A small contrastive audio-text model, trained from scratch: log mel input, batches of 256.
Rows from block 2 of the audio encoder, named by matrix and row number. Rows with one number belong to one neuron. Each number is 128 + 32 x the weight over its row's rms, rounded and kept within 0 to 255. All counts start at 0. After the name is the row's rms in percent of the matrix's.
# fc1: MLP up (encoder.blocks.2.mlp.fc1.weight, 768x256), inputs 0-127
# fc2: MLP down (encoder.blocks.2.mlp.fc2.weight, 256x768, transposed), outputs 0-127
fc1.734 087 [148 141 130 112 102 125  85  66 154 126 126  87 121 165 112 119  55 170 117 106 141  88 131  90 145 146 115 159 109 155 121 121 154 107 102 117 149  93 102 119 119 125 125  70 115 141  91 134 124 114 122 105 227 120  94 125 128  99 127 122 135 155  92  53 130 134 155  90  87  82 123  99 139  74 116 129  90 124 177 125 144 173  96 114  74 139  97 150 123 120 107 101 140  44 114  96  94 174 113 139 148 133  88 137 140 159 124 135 139 178  86 138 120 125 141 153 121 108  63 123 144 140 116  78 134 120 127 124]
fc1.735 119 [108 141 129 139 180 128 167 130  96 148  74  82  65  99 129 113 140 147 157 149  40  78 115 208 145 178 126 109 117 123 163 156 131 158 162 155 171 129 123 206  85 101 155 154 110  57 134 152 108 124 135 138 133 193 140 128 119  99 136 110 125 127 202 137 176 182  88 107 112 114 170 108 163 123 115 101 154 124 181  91 187 101 109 162  59 173 162 133 146 109 133 140  82 147 174  99 124  90  99 108  57 161 122  89 128  88 138 143 147  43 157 129 159 152 121 109 171 146 124 139  64  95 101 204  72  81 121 142]
fc1.736 085 [123  72 122 114 160 182  79  67 173 102 106 178 141 154 103 116  96  74 145 112 154 102 125 124 170 123 173  38 111 160  84 189 135 119 121  92 127 144 117 136  98 157 119 124 111  68 138 116 127 138 126 110 155 109 106 125  72 167 107 107 122  90  84  86 132 125  90 109 133 103  68 112 146 155 113 132  76 113  63  70 150 160  98  78  94 162 137  89 148 112  62 137  92 136 132 102 133 114 138 136 133 130 140 152 125  87 114 139 104 116  71 122 144 151 104 113 100 149  87 130 126 131 170 128 186  89 127 116]
fc1.737 103 [126 128  98  53  97  78 144 134 114 118 126 101 119 112 144 148 153 118 117 146 128 102 124 138 149 157 115 182 132  97 102 116 132  99 140 115 155  53 123 137 125 175  79 102  67  90 115 139 171  96  95 160 102 160 102 148 189 118  96 105 116 148  68 134  65 159 169 166 119 105 158 148 172 108 146 144 147 108  85 160 124 134 122  92  93 122  80 104 117 132 149 145 141 155 116  57  69 142 140 101 115 122 187 141 157 157 127 187 139  86 131 133 137 162 162 157  98 175 149 102  58 194  91 130  92 114  88  64]
fc1.738 113 [133  96 107  88 111  58 139 115  93 137 128 146  98 113 131 220 122 110 142  97 128 130 128 111 105 122 158  72  83  87  88  70  84 132  78 165  65  87 134 120 112 143 121  74  97  86 100 104 100 155 122 166 109 111 117 126 160 103  92 160 175 114 113 151 152 126 132 134 104 128 182 107 102 162 104 144  98 148 157 158  97 121 148 116  80 137  93  94 126 117  78 126 129 128 109 113 119 163 140 106 115 116 145 120  92 102 217  89 165 127 150 128 142  86 121  70 118  76 134 188  85 135 145 109  89 129 149 111]
fc1.739 101 [133 112 126 100 156 136 144 107  81 100 155 122  85 163  93 181  98 109 107 102 210 203 110 171 213 132  95 140 170 155  94 103 105 127  72 110 117 140 164 160 140 136 119 124 166 108 111  95 157 125 102 105  97 148 145 127  94 119 140 160 104 106 114  71 187 168 180 136  91  66 175 107 118  99 152 145 152 159 162 168 112 128 113 112 113 159  75 150 119 220 116 144 118  84 129 139 140 146 106 177 187 121  84 122 103 101  90 118  85 120 126 130 122 169 128 108 124  76 129 150 145 116 116 150 180  91 145 149]
fc1.740 078 [ 94 158 170 104 142 139 100 120 122 119  96 163  90 155  56 161 117 135  99 159 150 133 112 144  67 166 123 106  89 164 128  74 130 105 124 153 159 164 141 128 155 165 124 127 119 166 144  90 132  94 102 104 174  94 117 104 146  95 115 127 120 142  98 135 135 153 148 131 138 125 110 113 139 173 125  66 156 113 112 129  69  63 122 115 114 176 166 124 127 106 109 202 206 114 150 163 144 185 115 162 116  89 109  92  92 107 118 120 116  95 115 150  75 171 109  99 151 148 121  72  62  98 101 120 145 118  78 163]
fc1.741 090 [156 108  64 154 143 103 209 127 142 103 106 119 159 116 150 119 134 139 139  88 130 105  56 131  81  68 122  90  85 130 163 145 155  50 135 123  73  75 128 141 137 100 145  64 161 178 101 152 105  75  89  90 160 111 122  96 167 118 105  59  93  91  99  95 108  98 119 144 104 162 168 123 122 103 131 126 106 160 113  87 123 160  41 168 115 126 130  61 126 141 164 161 115 130 129 122 133 120 122 146 181 166 122 120  95 105 114 129 134 153 166 141  97 132  87 170 130 136 203 139 105 150 184 172 127  65 180 100]
fc1.742 092 [ 94 124 158  73 108 157 168  79 123 151 136 137 132 114 150 186 137 126 106 113 146  87 170 126 120 171 128  92 100 191 118 178 164 159 117  97  79 143 158 161 191  70  80 118  82 145  97 171 110  77  82 154  92  84 126 155 176 110  73 170  64 162 135 132 120 141 126 146 156  78  90  60 128 169  91 113 104 157 129  99 142 112  91 104 125 152  83 151 100 153 123 164  78 143 119 165 138 121 121  89 156 177 107 126 152 110 139 134 146 173 134 110  91 163 142 106 152 121 141 131 181  69 162  90 139 116 130 123]
fc1.745 090 [144 155 140 142 164 114 142 119 111 149 130 134  90 121 158 144 161  61 163 121  73 125  80 130  92 175 109 128  66 131 163  77 142 166 135  79 161  84  91 112 114 111 134 143  68 146 112 185 127 113 154 135 114  94 161  99 161 117 141  96  34  75 122 113 156 116 123 108 150 140  49  48 139 109 100 107 146 175  75 137 114 148 121  90 164  87 146 151 111  69 126 155 139 126 170  86 120 135  91  93 100  97 177  83 176  78  93 153  88 143 122 139 165 103  92 103  56 120 111 122 118 130 161  87 123 201 179 123]
fc1.746 094 [107  99 111 165  83 126 105 134 137 146 130  88 114 114 123  53 183 153  99 219 146 159 109 167 124 115 141 132 102 108 122 109 133  96 106 209 134 134 114 158 106 128 130 136 149 116 112 118  95 139 154 148 127  88  67 118  91 162 159 149 126  82 193 190 113 154  97 163  63 178  50 119 103 158  97 122 130  82 149  97 143 148 101 128 100 109 149 149 138  87 126 198  85  83 101 155 113 102 125 143  92 128 112 133 113 107 139 130  76 132 111  66 166 116 112 117 102  97  88  89  57 110 101  77 144 116 126  81]
fc1.748 119 [140  79 161 152 130 138 177 162  81 157  82 191 131 132  90 109  99 117 117 117 169 221 106 141 120 165 135 104 142 108 114  97  71 124 136  83 112 160  85 144 145 161  78 146 182 124 136 106  93 164 108 148 105 122 107 129 117 119 162  96 167 143 122 139 173  98 142  78 126  79  79 150 109 111 111 146 108 107  90 193 177 108 162  81 103 173 139  41  78 157 115 128 139 136 135 148 108 124 180  90 148 128  71 109 119 141 139 109 158 187 125  76 111 118 157 147 128 158 111 169 138 198 162 149 111 122 143 189]
fc1.749 098 [ 71 152 166  98 176 123 188  89 187 119 156 133 139 128 132 118  61 160  86  90 120 108  98 105 123 111 128 132 173 119 145  96 107 100 186 155 102 117 153  92 171 130 101 149 122 179 129 159 167 143 131 121 117 102 193 107 127 122 118 118 142 153 109 105  96 104  43 150  71 160 116 117 178 144  63  95 100  95 161 148 117 120 145 116  93 174 170 136  74 147 129  84 162 150 106 132 132 147 123 123 125 125 187 111 138 120  99 148 154 153  74 199 105 116  86 103  93  97 124  96 133 161 101 117  98 102 173 138]
fc1.750 093 [139  94 129 129 132 138  25  74 109 155 134 161 126  95 134 122 188  96 134 165  85 122 150 119 171 123 125 170 109 115 126 138  82  74 151 157 194  99 113  89 160 164 156 127  95  84  88  90 170 178 134  66 148 153 166 145 157 118 139 121 149 130 120 141  91 106 141  84 100 148  91 150 184 122 132 168 177 123 169 146 143 181 123  90  98  83 148 124 135 106 124 104 124 112 109 162  84 169 112 171 141 109  90  80 127 152 107 136 121 154 139 101 155 126 145  82  98  77 109 130  71  99 110 145 110 125 138  91]
fc1.751 112 [153 167 188 163 144 162  96 126 166 119 125 142 141 135 134 154 149 153 170 127 158 112 115 145  97 129 138  98 199 183 172 133  84 131 204 141 119 139 138 132 120 112 134 101 100 100  82 120 137  90 108 155 116 170 109 144 150 125  66 144 132  88 154 148 106 100 137 175 136  42  55 125  99 125 120  89 111 168 114  44 141 138 209 119 116 170 129  96 145  84 147 134  77  92  79 177 161  99 163 134 103 175 101 161 146 120 177 140 137 140  72 158  96  68 141 169 106 142 136 119 117 120 102 157 104 129 136  51]
fc1.752 089 [121 104  73 154  76 130 131  81  89 166 123 108 110 133 146 124 126 161 113 104 117  78 144  83 115 116 136  85 112  81 183 110 106 106 129 180 118  75 131 132 190 156  85 113  95 139 122 137 101 146 159 122 157 109 113 134 126 135 113 151 118 177 130  69 128 211 122  82 164 133 117 107 146  62  94  89 193 206 107 120 123 120 103 168 162 107 141 161 134 129  88  89 161  79 126  84 204 171 109  99  94 184  97 139 116 127 168 107 124  95 101 125 115 171 135 125 108 141 128 139 106 148 131 217 128 127  98  75]
fc1.753 074 [ 72  98 165 170 113  87 159 162 159 159 154 118 155 167  96  65 150 135 117 164 103  77  45 120 167 110 110 148  82  72 174  65 131 130 116 132 111 149 144 139  87 121 138 119 101 108 109 142 126 124 135 137  90 134 177  82 167 109 146 178 165 196 150 131 163  78 101 110  86 106 124 157 168 144 153 129 106 157 110 158 102 155 136 175 148 130 115 192 110 152 102 197 164  78 159 119 198 115  79 133 116 121 157  89 107 102 114 106 152  98 130 117 116 188  94 114 144 144 130 123 151 130  86 121 175  90  75 115]
fc1.754 102 [176 154 136  95  85 108 144  90 121 117 164 161  48 120 123 123 140  70 104  98 144 140 136 145 130  84 100 136 135  71 126 160 168 178 161 150 121 111 142 117 142 121 112 129 149 141 161  96 107 130 139 162 110  93 201 102 138  65 157 160  79 156 156  81 116 124 119 149 121 175  54 125 151 148 183 149 134 145 184 118  95 128 175 117 125 178 147  88 108 116 173 153  73 141  95  83 127 137 159 147  94 189 196 138 101 118 146  22 129 120 129 199  77 144 130 141 120 146  88  93 130 135 232 185 123 100 105 115]
fc1.755 096 [ 76 117 123 161 165  95 173 131  47 127 157 133 108 141 144 146  95 102 161 109 103 140 162 158 171 156 120 101 102 108 124  81  73 124  62 122 121  75 101 104 184 104 136 192  99 124 114 170  87 148  64 126  76  95 119 112 109  87 142 132 128  90 137 106  97  93 147 129 156 126 168  89 115 149  98  70 117 135 103  98 152 139 108 175 173 117 124 183  79 151 178 128 106 106 132 174 145 107 171  90 138  71 138 146 144  79 152 136 160 123 210 157 114 155 162  84 147 175 134 130 153 110 105 115 119 163  68 116]
fc1.756 101 [158 101 129 198  88 167 105 106 116 168 120 120  98 134 121 134  71 103 100  79 125  75 100 129 163 152 117 130  94 131 130 117 114 127 164 150 168 103  83 113 160 119 114 138 166  75 102  95 116 155 174 109 119 130 102 152 138 123 135 100  96 181 129 149 176 129 131 111 133  89 140 108 134 121  94 137  85 101  96 102 104  65  87 149 121 115  75  95  90 127 163 180  88 151 106 136 142 150 103 152 102 146 126 157 127 127  71 130 106  83 182 129 172  71 166 157 187  25 114  64 190  90  95 106 157  88  92  94]
fc1.758 105 [119 100 143 120  84 108  85 107  63 101  95 115 104 141 114 165  91 161 134 110 102 143 114  84  91 112 182 171  79 184 105 103 185 130 132 153 154 137 104  82 112 176  89 102 174  55  85 141  95 128 140 167 126 130 114 129 170 107 132 108 115 100 106 177 120 117 140 180 128 110 171  97 100  83 162 113 137 106 148 152 123 118 134 115  83 127 118  72 117  96 127 123 106 145 172 142 118 117 112 144 101 141  82 156 186 156 133 153 135 113 181  70 153 126 128 126  92  85 162  98 170 154  60 118 119 104  98 171]
fc1.759 105 [110  96 118 104 177  86 152 136  94  98 125 111 103 111 121 164 131 110 139 163  99 181  76 140  60  92 125  97 125 134 175 135 143 141 195 126 144  86 143  97 149 121 186 117 125  90 137 104 114 160  99 144 110 100 100 147 141 117 151  88 150 136 106 127 176 150 107 122 135 110 176 107 134  76 115 175 195 160 120 119 182 112  98 127  57  61 163 148 172 137 165 119  87 118 124 109 152 138 195 132  91 106 197 145 130 113 108 123  80 148 111 122 131 138  92 147 176 139 138 178 114 204 145 107 139 154  78 147]
fc1.760 113 [145 137 110 117  90 100 123  92 100 130 116  90  86  79  96 105 122 130 101 134 157  67 131 128 153 120 122  85 149 157  89 200 171 102  98 129 130 195 168 123 131  80 114 182 124  60  95  68  95 143 171 176 151  92  71 155 120 108  88 160 112 143 141 157 152 109 111 221 145 103 112 140 133 147 101 124 154 140 150 124 153 147 105 158 121 110 179 149 129  96 158   0 144 115 159 152  87  84 112 132 108 141 138  87 113 177  98 138  99 138  79 102 142 101 142 140  80  83 100  98 104  72 122 158 109 189  54 109]
fc1.761 109 [ 85 135 117  56 129  74 172 115 153 144 121 129 108 115 109 166 111 117 135 122 165 112 164 179 152 109  99  35 101 111  89 144 128 106 152  90 184 155 141 133  83 128 123 134 128 103 114  89 199 104 163  89 102  87 122 133 149 115 141 145 160  95  74 138 140 172 141 155 110 135 113 188 171  92  95 129  90 139 147 179  87 165  91 140 162  59 132 105 128  88  99 118  83  89 154  66  75 141 142 139 141 142 100 148  72 181 180 132 142 142 126 171 122 134 201 111 187  84 180 126 141 111 111 135 140 149 170 146]
fc1.762 099 [159 107  62 141  86 128  70 144  84  92  84 178  98 124 140 102 133 178  62 165  65 171 126 130 142 170  18 153  88  44 155 126 121  82 139 136 121  73 111 140 125 182 109 100  88 124 131 106 155 162 162  89 106 131 117 110 159  65 118  85 151 140 122 130 102 181 128 149 187 105  78 140 107 115 173  90 122 145 145 113 133 116  93 154 130  92 121  92 115 112 115  92 160 155 124 152 139 114 169 113 135 124 103 151 109 117 140  63 151 156 106 133 118 145 135 130 120 137  73 114 140 114 118 137  94  72  98 119]
fc1.763 108 [152 117 168 137 101 142 168 210  97 157 143 119 121  68  86 126  75  86 141 115 146 125 183  84 162 128 156 140 139 222 123 101 157  71 136  61  88 148 131 126 140 141 113 169 132  86 112 127 111 101 177 170 141 145 117 133 153 126  74 138 160 152  90 124 200 131 121 139 102 138 153 161 120  76 163 119 119 105 202 162 109 139  94 171  80 104 118 132 120 161 112 103  80 146 117 170 149  81 130 173 146 109 128 149 117 152  80 157 125  85 156  75 148  85 150  75 209  63  93 151 134 102 130 156 100 163 168 146]
fc1.764 103 [182 110 129 149 105 150 205 130 175 111 168 183 126 149 160 111 139 136 152 135 135  41 153 105 154 143 139 145 119 100 150 119 128  47 105 120 138 162 141  89  88 116 101 148 197  77 164  92 146 146 137 120 147 186 125 148 129  90  69 109 116 111 143 131 103 144 162 132 127 130 144 123 132 132 114 184 125 142  70 184 137 145 142 153  71 107 120 170 118 136 178 119 189 153  98 137  82 113 131 190 161 122 118 127 107 161 141  89 116 112 129  90 113 138 152 176 128  96 145 120 157 141 139 131 151 103 141  80]
fc2.734 091 [ 70 140 115 134 204  89 135 172  89 171 156 119 117  83 132  84 137 175  99 149 160 148 160  46 142 118 130 160  79 150 123 124 148 145 124 125 154 131 128 170 134  84 182 108 112  86 146  55 121 162 106 177  75  87  78 121 123  84  96 128 107 112 132  78 151 107 100 165 128 196 165 100  95 170 135 109 123 105 146 187  84 152 143  93 148  45 172 140 104 120 100 197 165 142 139 137 111 149 120 103 118  72  97 179 125 129 119 140 127  85 149 168 132 160 122 114 119 128 101 137 120 119 123  79 160 129 188 126]
fc2.735 101 [110  91 126 120 180 175 102 122 188 125 169 128 126 152 112 150 148 141 103 123 137 160 121 110 186  77 139 105 128 180 126 127 160 116 161 158 141  68 144  73 195 119 135 128 176 171 186   1 104 136  98 112 128  63 135 117 107 148  80  84 143 141  90 161 165 123 171 141 115 129 102 118 100 128 113 128 157  99 168 159 141 124 179 113 127 124 112 161 108 136 106 159 154 135 154 152 111 170  50  18 208 143 177 126 124 154 162 112 166 140 146 157 119 130 142 193 141 118 118 118 126 174 156 106 118 175  56 163]
fc2.736 086 [140 113 147 126 159 153  99  77  84 101 119 105 132 122 146 178  90 167 108 109 183 124 116 177 176 145 163 161 117  50 128  80 200 171 126 122 114 137 115  45 145 142  61  86  82 147 117  82 148 144 116 114  97 124 123 111 164 140 103 100 134 149  78 162 167  99 156  76 138 136 161 214 195 123 151  86 101 168 110 101 164 174 104  58 146  99 128 125 130 101 163 155  83 136 104 153 121 106 152 174 125 108  84 148 174 143 148 118 177  84 177  67 106 140  94  65 210 180 113  91  88  92 152 130 149 157  90  94]
fc2.737 109 [150 133 115 102  99 168 189  99 140 116 128 148 124 174 106 164  80 132  93  88 163 119  86 153  90 108 107 153 114 130 117 154 189 107 116 144 154 101 122 111  60 131 164 156 128 128 136  85 143 183 122 130 110  91 150 108 128 173 151 132 213 105 124 143 102  96  79  98 155  89  97 162 110  82 122 113 118  82  96 131 113 167  85 167 139 162 133 184 185 125 173 131  66 173 190 111 177 146 103 186 108 185 103 152 138 162 133 138 135 121 110 184 140 133 125 135 166 110 171  94 165 108 102 108 122 129 185 180]
fc2.738 110 [141  62 142 114 168 104 136 103 170 123 121  72 110 158 143 159  86  64 120 177 157 104 191  85 138 142 156 153 143 127 125 143  91 143 124 138 153  80 111 127  94  92 155 117  79  74 161 189  77 152 141 100 150 139 123 161 109 128  39  48  90 148 133 110 136  92 180 130 123 123 197 101 116 171 154 169 123 146 110  93 174 183 134  97  93 104 124 109 106 190 131 148 154  99 116 130  93 156  89 103 120 187 142 189 156 164 159 106 126 166 135  91 112 127  82 109 128 116 171 129 184 163  94 112 118 187 116 144]
fc2.739 108 [167 114 144 168 116 145 126 155 170  98 139  99 114 137 105 127 134 132 117 124 183 146 129 112 165 152 119  60 121 121 127 128 160  86 118 152 125 106 168 108 151  70 101 133 146 145  55 142 136  76 166 153 113 153 122  96 151 196 132 155 178 156  91 127 175 210  95 173 135 158 120 137  75 110  88 161 149 132 147 130  96 147 125  77 107 146  98 126 127 106 123  45 104 142 158 133 117 154 165 120 166  81 189 188 131  93 141  95 108 186 118 133 131 148 169  87  81 115 142 122 118  98 149 167 198 140 144 124]
fc2.740 084 [137 118 128 114 101 125  76 113  98  97 101  98 134  84 126 187  60 116 181  90 106 134 125 133 105 132 160 110  88  84 146 131 161 135 160 123 179  84 173 129 153 127 115 159 129  87 167 136 162 108 104 133  93 166  70  96 169 148 109 218 171  85 111  98  44 116  98 127 166 171 136 173 174 111 202 137 113 156 120 119 128 112 132  96 120 183 127 132  80 217  98  87 214 117 165 133 127 162  55 146 169 106 108 100 129 137 106  74 130 150 154 126 101 120 161 121 188  87 121 158 111  85 155 132 102 133  87 127]
fc2.741 094 [104 148  94 103  68 111 171 127 128 132 149 126 135 138 122  64 140 119 175 183 149 137 168 135 127 132 125  67 169 172 123 107 122 144 126 112 133 187 139 160 147 124  88  84 147 111  99 146 111 113 140 126 215 112 127  90  79 191  92  68 137 128 102 143 126 103 158  33 165 124 136 109 138 146 117  75 140 110 151 228 157 124 143 120  82 124  71 104 180 132 121 106 132 153 122  84 166 176  44 107 169 123 172 165 151 130 147 133 130 148 113 119 142 151  66 143 174  73 164 140 101 133 102 176 168 172  92 132]
fc2.742 099 [135 135 156 139 102 129 119  96 127 120 119 119 156  92 130 127 133 124 124 128 153 150 140 130 108 124  82 141 114 117 133  67 101 124  82  83  66 185 133  81  74  82  96  51  92 107 121 105 170  87  91 119 182 158  97  78 168 146 158 175  76 144 111 159 126 174 117  83 110 111  74 141  66 141 112  57  72  93 119 122 129 138  77 171 123 163 142 182 141 123 140 127 138 141 156 121 127  82 128 154 114 142 197 144 136 108 156 149 107 140 117 137 132 152 181 151 176 133  99  94 149 102 170 133 123 109 126 158]
fc2.745 089 [150 127 132  53 109 113 110 106  71  66  96  87  82 151 163 151 135 175 167 126 187 183  97 142 114 139  67  85 104 138 158 140 105 143  98 133 164 114 130  89 163  84 181 120 145  93 175 112 128 106 200 101 125 149 129 106  94 158  97  83 187 149 137  55  97  86 111 128 123 161  94 155  99  99 163 131 142 163 169 175 113 140 142 138 136 119  95 163 121 150 122  92 143 117 151 132 126 123 140 169 173 131  99 133 171 117 101 155 149 101 141 134  93 104 135 180 105 132 138 114 135 146 168 128 196 123 133 114]
fc2.746 102 [107  92 144 116 157 121 111 136 170  92 134 172 156 134 148  75  90 149 146 129 154 136 189 141 115 153 183 151 158 163 137 128 167  70 147  95 110 133 107  96 122 134  84 144  88 176  85 108 105 145  92 130  97 109 115 152 157 111 107 135 120 151 136 120 124 129 129 146 117 165  77 145 113  60 112 123 201  54  97  94 133 137 107 158  96 151 115  82 149 199 138  82 113 142 101 105 166 118 141 133 153 104 169 230 102 149 115  84 111 125 158 162 120 149 103  99 166 107  68 143 122 168  69 152 146 148 137 151]
fc2.748 116 [156 108 174 166 151 136 180 112 192 132 105 126 169 127 197 145 116 185  78 119  93 116  95 192 140 132 145 131 136 115 153  80 189 103 135 167  70 127 121  87 142 135 136 148 100 128  89 114 124 169 118 136 107 190 123 171 119  88 121 127 191 145  70 183 167 124 150 118 125 135 130 117  86 127 135  66 122 148  85 111  70 115  55 144 137 174 151  81 126 119  95 145 158 103 192 137 157 130  81  72 107 140 133 162  94 127 112  68 138 136  84 157 130 110  76 133  88 104 133  91 166  93  93 135 117 179 114 129]
fc2.749 096 [ 87 182  96 172 129 116 135 135 150 146 116  74 146  73 136  92 163 130 175 113 144 164  95 167 137 149 138  90 108 108 166 139 109 121 124  77 125 125 141 157 139  99 107 115  86 118 102 106 133 158 126 122 102 141 107 163 112 128  97 107 101 103 148 127 150 132 103 123 149 180 120 103  89 163  91 179 105 139 160 132  84 191  54 147 152 121 142 189 210 107 132 244  89 147 184 120 144 113 113 169  78 127 177  89 121 156  67  95 107  96  98 185 121 200 173  85 103 145  46 106 172 138 132 137 139  74 106 142]
fc2.750 089 [159  60 128  95  96  15  65 104  91 146 134 104  65 132 116 137 139 124 162 166 156  74 187  40 115 141 117 168 173 151 139 143  95 146  73 161 165 103 143 136 143 162 130  79 152  89 107 101 115 109 118  76 116 116  85 141 104 117  63 159 115  68 137 123 133  96 136 233 158 156 100 105 106 135 153 138 125 168 181 114 111 166  88 148  85 126 102 105 113 173 142 102 160 133 139  73 187  81 129 134 146 139 149 135 104 102 135 114 142  81 180 120 175 159 119 146  82 123 126 167 130 143 135 122 129 191 134  80]
fc2.751 112 [126 187 145 151 142 160 138 113 204 137 146 108 146  97 146  76 143  72 149 115 167 141 113  90 112 138 111  56 148  91  98  92 154 160 104 182  99 118 162 145 118  75  67 123  98 130 163 177 164 151 103 104 153 183 128 163 128 107 180 145 153 102 145 138 126 136 115 198 122  64 166 128  43  82 114 124 156  99 171 144 109 119 112 127 161  93  68 153 152 108  94 122 114 114 196 177 173 120 153 185 131 113 165 144 137 117  91  40  74  85 180 135  74 102 109 125 120 163 163  96 164 154  85 127 126 144 129  89]
fc2.752 083 [ 98  68 153 100 112  62 164 149 111 130 132  64 122 196 105 131 164 173 135 138 134  88 128 102 103 174 133  46 104 155 113 122 159 138 129 108 136 146 102 179 113 151 114 130 134 103 154 147  94 100  99 116 109 148 156 123 169  98 144 126 154 113 125 139 186 162 120 101  38 100 105 180  89  93 159 131  95 156 114  93 135 134 130 167 149 136 145 152 118 112 204 173 122  98 151 107  83 139  74 173 120 152 103 136 158 175 139 206 149 122 152 114 111  72 133 163 118 153 122 140 139  94 135 167 164 122 112  89]
fc2.753 081 [188 166 143 156 118 121 139 151 164 152 164 154 152  73  77  99 124  39 137 122 123  82 164  94 117 180 134 104 211 103 153 120  95  95 112 121 148 132 148  81 124 161 139 129 151  99 159 101 183 145  77 164 119 142 109 109 147 184  81 193 133 114 138 154 114 182 111 147  66 180 108 179 186 158  80 133  87  97 144 156 120 113  78  57 112 139 181 158 150 207 103 103 164 160 139 165 180 128  99 104  56 140  95 141 170 154 149 152 165  85 144 137  84 138 126 187 144 111 133 132 148 101 152 180 118 143  84 129]
fc2.754 104 [159 201  94 142 125 159 116 129 168 119 148 138 155 117 104 206 153 127 171 118 106 140  79 125 122 162 169 146  91 171  93 178  89 124 148 140 116 129 133 119 133 135 150 133 114 133 140  80 151 160 117 133 159 148 187 247 117 115 193 155 136 147 103 145 136 137 144 124 129 104 143  58 181 117 132 107 137  92  92 145 103 103 142 144 146 168 145 126 156  61 125 121 109 107 119 122  82 139  98 118 156 155 141 143 138 166 130  86 151 118 123 134 169 123 116 106 156 154 161 129 136  56 204 102  71 118 110 160]
fc2.755 103 [134 131 106  82 157  99 157  98 157  41 112 112 129 103 116 130 130 130 123 138 146 127 204  90 135 148 165  97  68 121 157 113 164 130 193 117 127 118 117  57 119 182  98 187 123 113 166 161 104 157  75 117 113 128  81 140 141 142 103  56 171 141 145 104 158 122 139  71 196 161 137 102 122 118 128 103 164 157 158  83 136 130  82 104 161 111 135 106  93 174 165 113 160 133  83 143 150 128 144 123 133 145 153 114  94 119 212 106 122 137 156 129  93 110 128  70 132  82 136 141 125 171 148 111 163  77 159 128]
fc2.756 105 [ 71 106 160 113 141  82 118 122 108 134 184 142 132 130 127 133 164 128 140  99 124 154  59 118  80 105 145 153 117  65 102 148 161 160  94 107  73 107 108 118 174 102  96 128 153 117 132 192 121 121 140  91 146  82 129 144 159 110  85  81 109 117 156 115 151 144 115 114 113 170 122 170 100 144  98  78 145 141 151  83 128 159  82 147 162 147 113  93 138 102 130 196 120 144 186 122 130 130 119  97 183 119 109 141 131 125 115 151 141 152 104 127 137 155 112  94 117 129 198  98 147 129  86  84 129 116 123 158]
fc2.758 105 [145 119 134 137 117 162 133 126 158 154 142 142 125 114 116 145 175  76 167 105  89 121 175 141 117 159 161 126  70 119 181 165 171 163  87 129 121 151 131 213 135 168 143 149 200 122 182 122 150 141 118 116 114  84  54  87 149 174 132  98 109  69  82 132 102 132 145 101 125  78  82 133 164 108 128 142 174 105  94 139 117 120 126 123 138 119 104 138 144 113 106 160 162 163 122 157 176 137 148 134 144  91  40  98 136 107 179 162 181 157  98  96  90 107 111 129 149 131  82 102 102 115 116 114 104 131 111 127]
fc2.759 101 [113 137 147 110  64 113 150  94  81 124 142 141 101 151 140 163 101 160 175 129 157 155  83  87 134  59 151 188  84 123 105 139 120 129 165  89 132 169 109 217 146 119 144 108 132 128  69 147  87  66 127 127 121 140 136 181 141 121  88 104  98 118  98 131 150 146 102  99 118  82 124 106 186 149 139 101 120  90 155 101 139 160  79 164 148 149 161 140 118 161  90 131 163 106  76 127 135 170  60  75 135 140  69 174 134 169 146 110 115  84 190 175 151 117 152 106 115 201 141 104 134  97 170 159 155 156  78  96]
fc2.760 107 [104 106 133 101  73 167  97 126 159 122 119  82 130 150 146 157 143 130 124  95 111 143 149 182  95 168 127 167 142 125 140 165 174 170  82  78 141  97 156 113 107 179 135 147 132 106 141 111 128  93 171 116 141  93 168 107 110 133 124 136 166 188 137  87 104 130  81 110  98 168 110  67 121 142 141 140 119 149 148 145 130 125 126 104 141 116 130 103 196  84 104 122 160 171 171 130 124 152 178 132  82 134 134 220 115 125 125 168 141 112 154 108 116  84  61 117 149 137 101 158 142 115  70 134 109  79 173  97]
fc2.761 115 [141  98 131 147  77 156 139 113  94 106 113  84  97 176 145 115 203 114 120  85 124 119 135 179 133 129 142 113 136 157 128  88 191 164 157 128 142 170 174  41 132 126  92 141  95 130 135 173 132 148 125 130  95 145 153 104 153 108 150 106  93 161 107  74 156 149 121 169 124 131 145  73 124 117 110 140 123 104 132 101 160 146 121  82 100 175 126  99 136 127 134 123 155 184 154 127 142 138 116 156 146  70  49 132 186 145 146 194 156 134 184 128 120  81 101 119 161 149  80 116 136 157 127 204 154 140 105 133]
fc2.762 103 [233 123 172 139 157 109 100 174 125 137  93  93  62 153 151 160 152 108 123 118 144  98 156 140  78 137 122 137 132 144 148 141 125 149 160 147 187 131 135 110 120 101 197 170 138  99 136 185 121 108 160 109  97 116 141  64  81 112 127 146 137 234  92 124  97 152  90  39 137 143 150 173 110 141 116 169 121 167 151 105 173 127 157 159 153 151 136 112 131 109 138 120 150 134 107 124 136 178  99 123 112 150 147 107 120 171  91 125 124 141 131 109 179 142 158 145 148 115 110  92 159  91 107 140 109  79 210 111]
fc2.763 109 [206 185 116 122  93  96 136 149 170 134 167 143  68 146 137 140 135 132 158 116 170 139 212  58 138 121 201 177 149 128 180 153 182 141 134 115 138 203 198 122  85 168  96 103 130 126  68 149 165  89 158 145 125  99 132 129 101 133 173 160 130 142 100 194 111 105  89 171  74 115  28 134 138  78 149 107 164 113 111 153 164 135 107 155 131 147 119 148 142  99  90 120 105 138 144 138 121 105 176  78  87 111 100 162 112 154 104 115 109 157 110 122 114 118 145 128 109 128  87 134 141 131 142 131 185 153 128 130]
fc2.764 098 [133 192 159 167 175  32 164 137 175 137  95 111 161 123 120 142 175 134 117 161 195 118 191 144  95 189 141 150 128 139 148 124 141 151 164 146 123 122 135 163 117 145 183 147 162 123 121 133  51 149 174  90 114  99 144 127 134  82 176 162 112 101 127 112 147 111  58  93  87 166 122 175 112  91 129 138 111  96  93 116  98 129  96 169 120  55 116 162 103 176 103 180 160  84  80 168 128 163 161 116 106  80 135 153  60 143 160 180 163 137 129 141 110 153 119 156 120 116  75 108 152 125 154 123 130 107 147 170]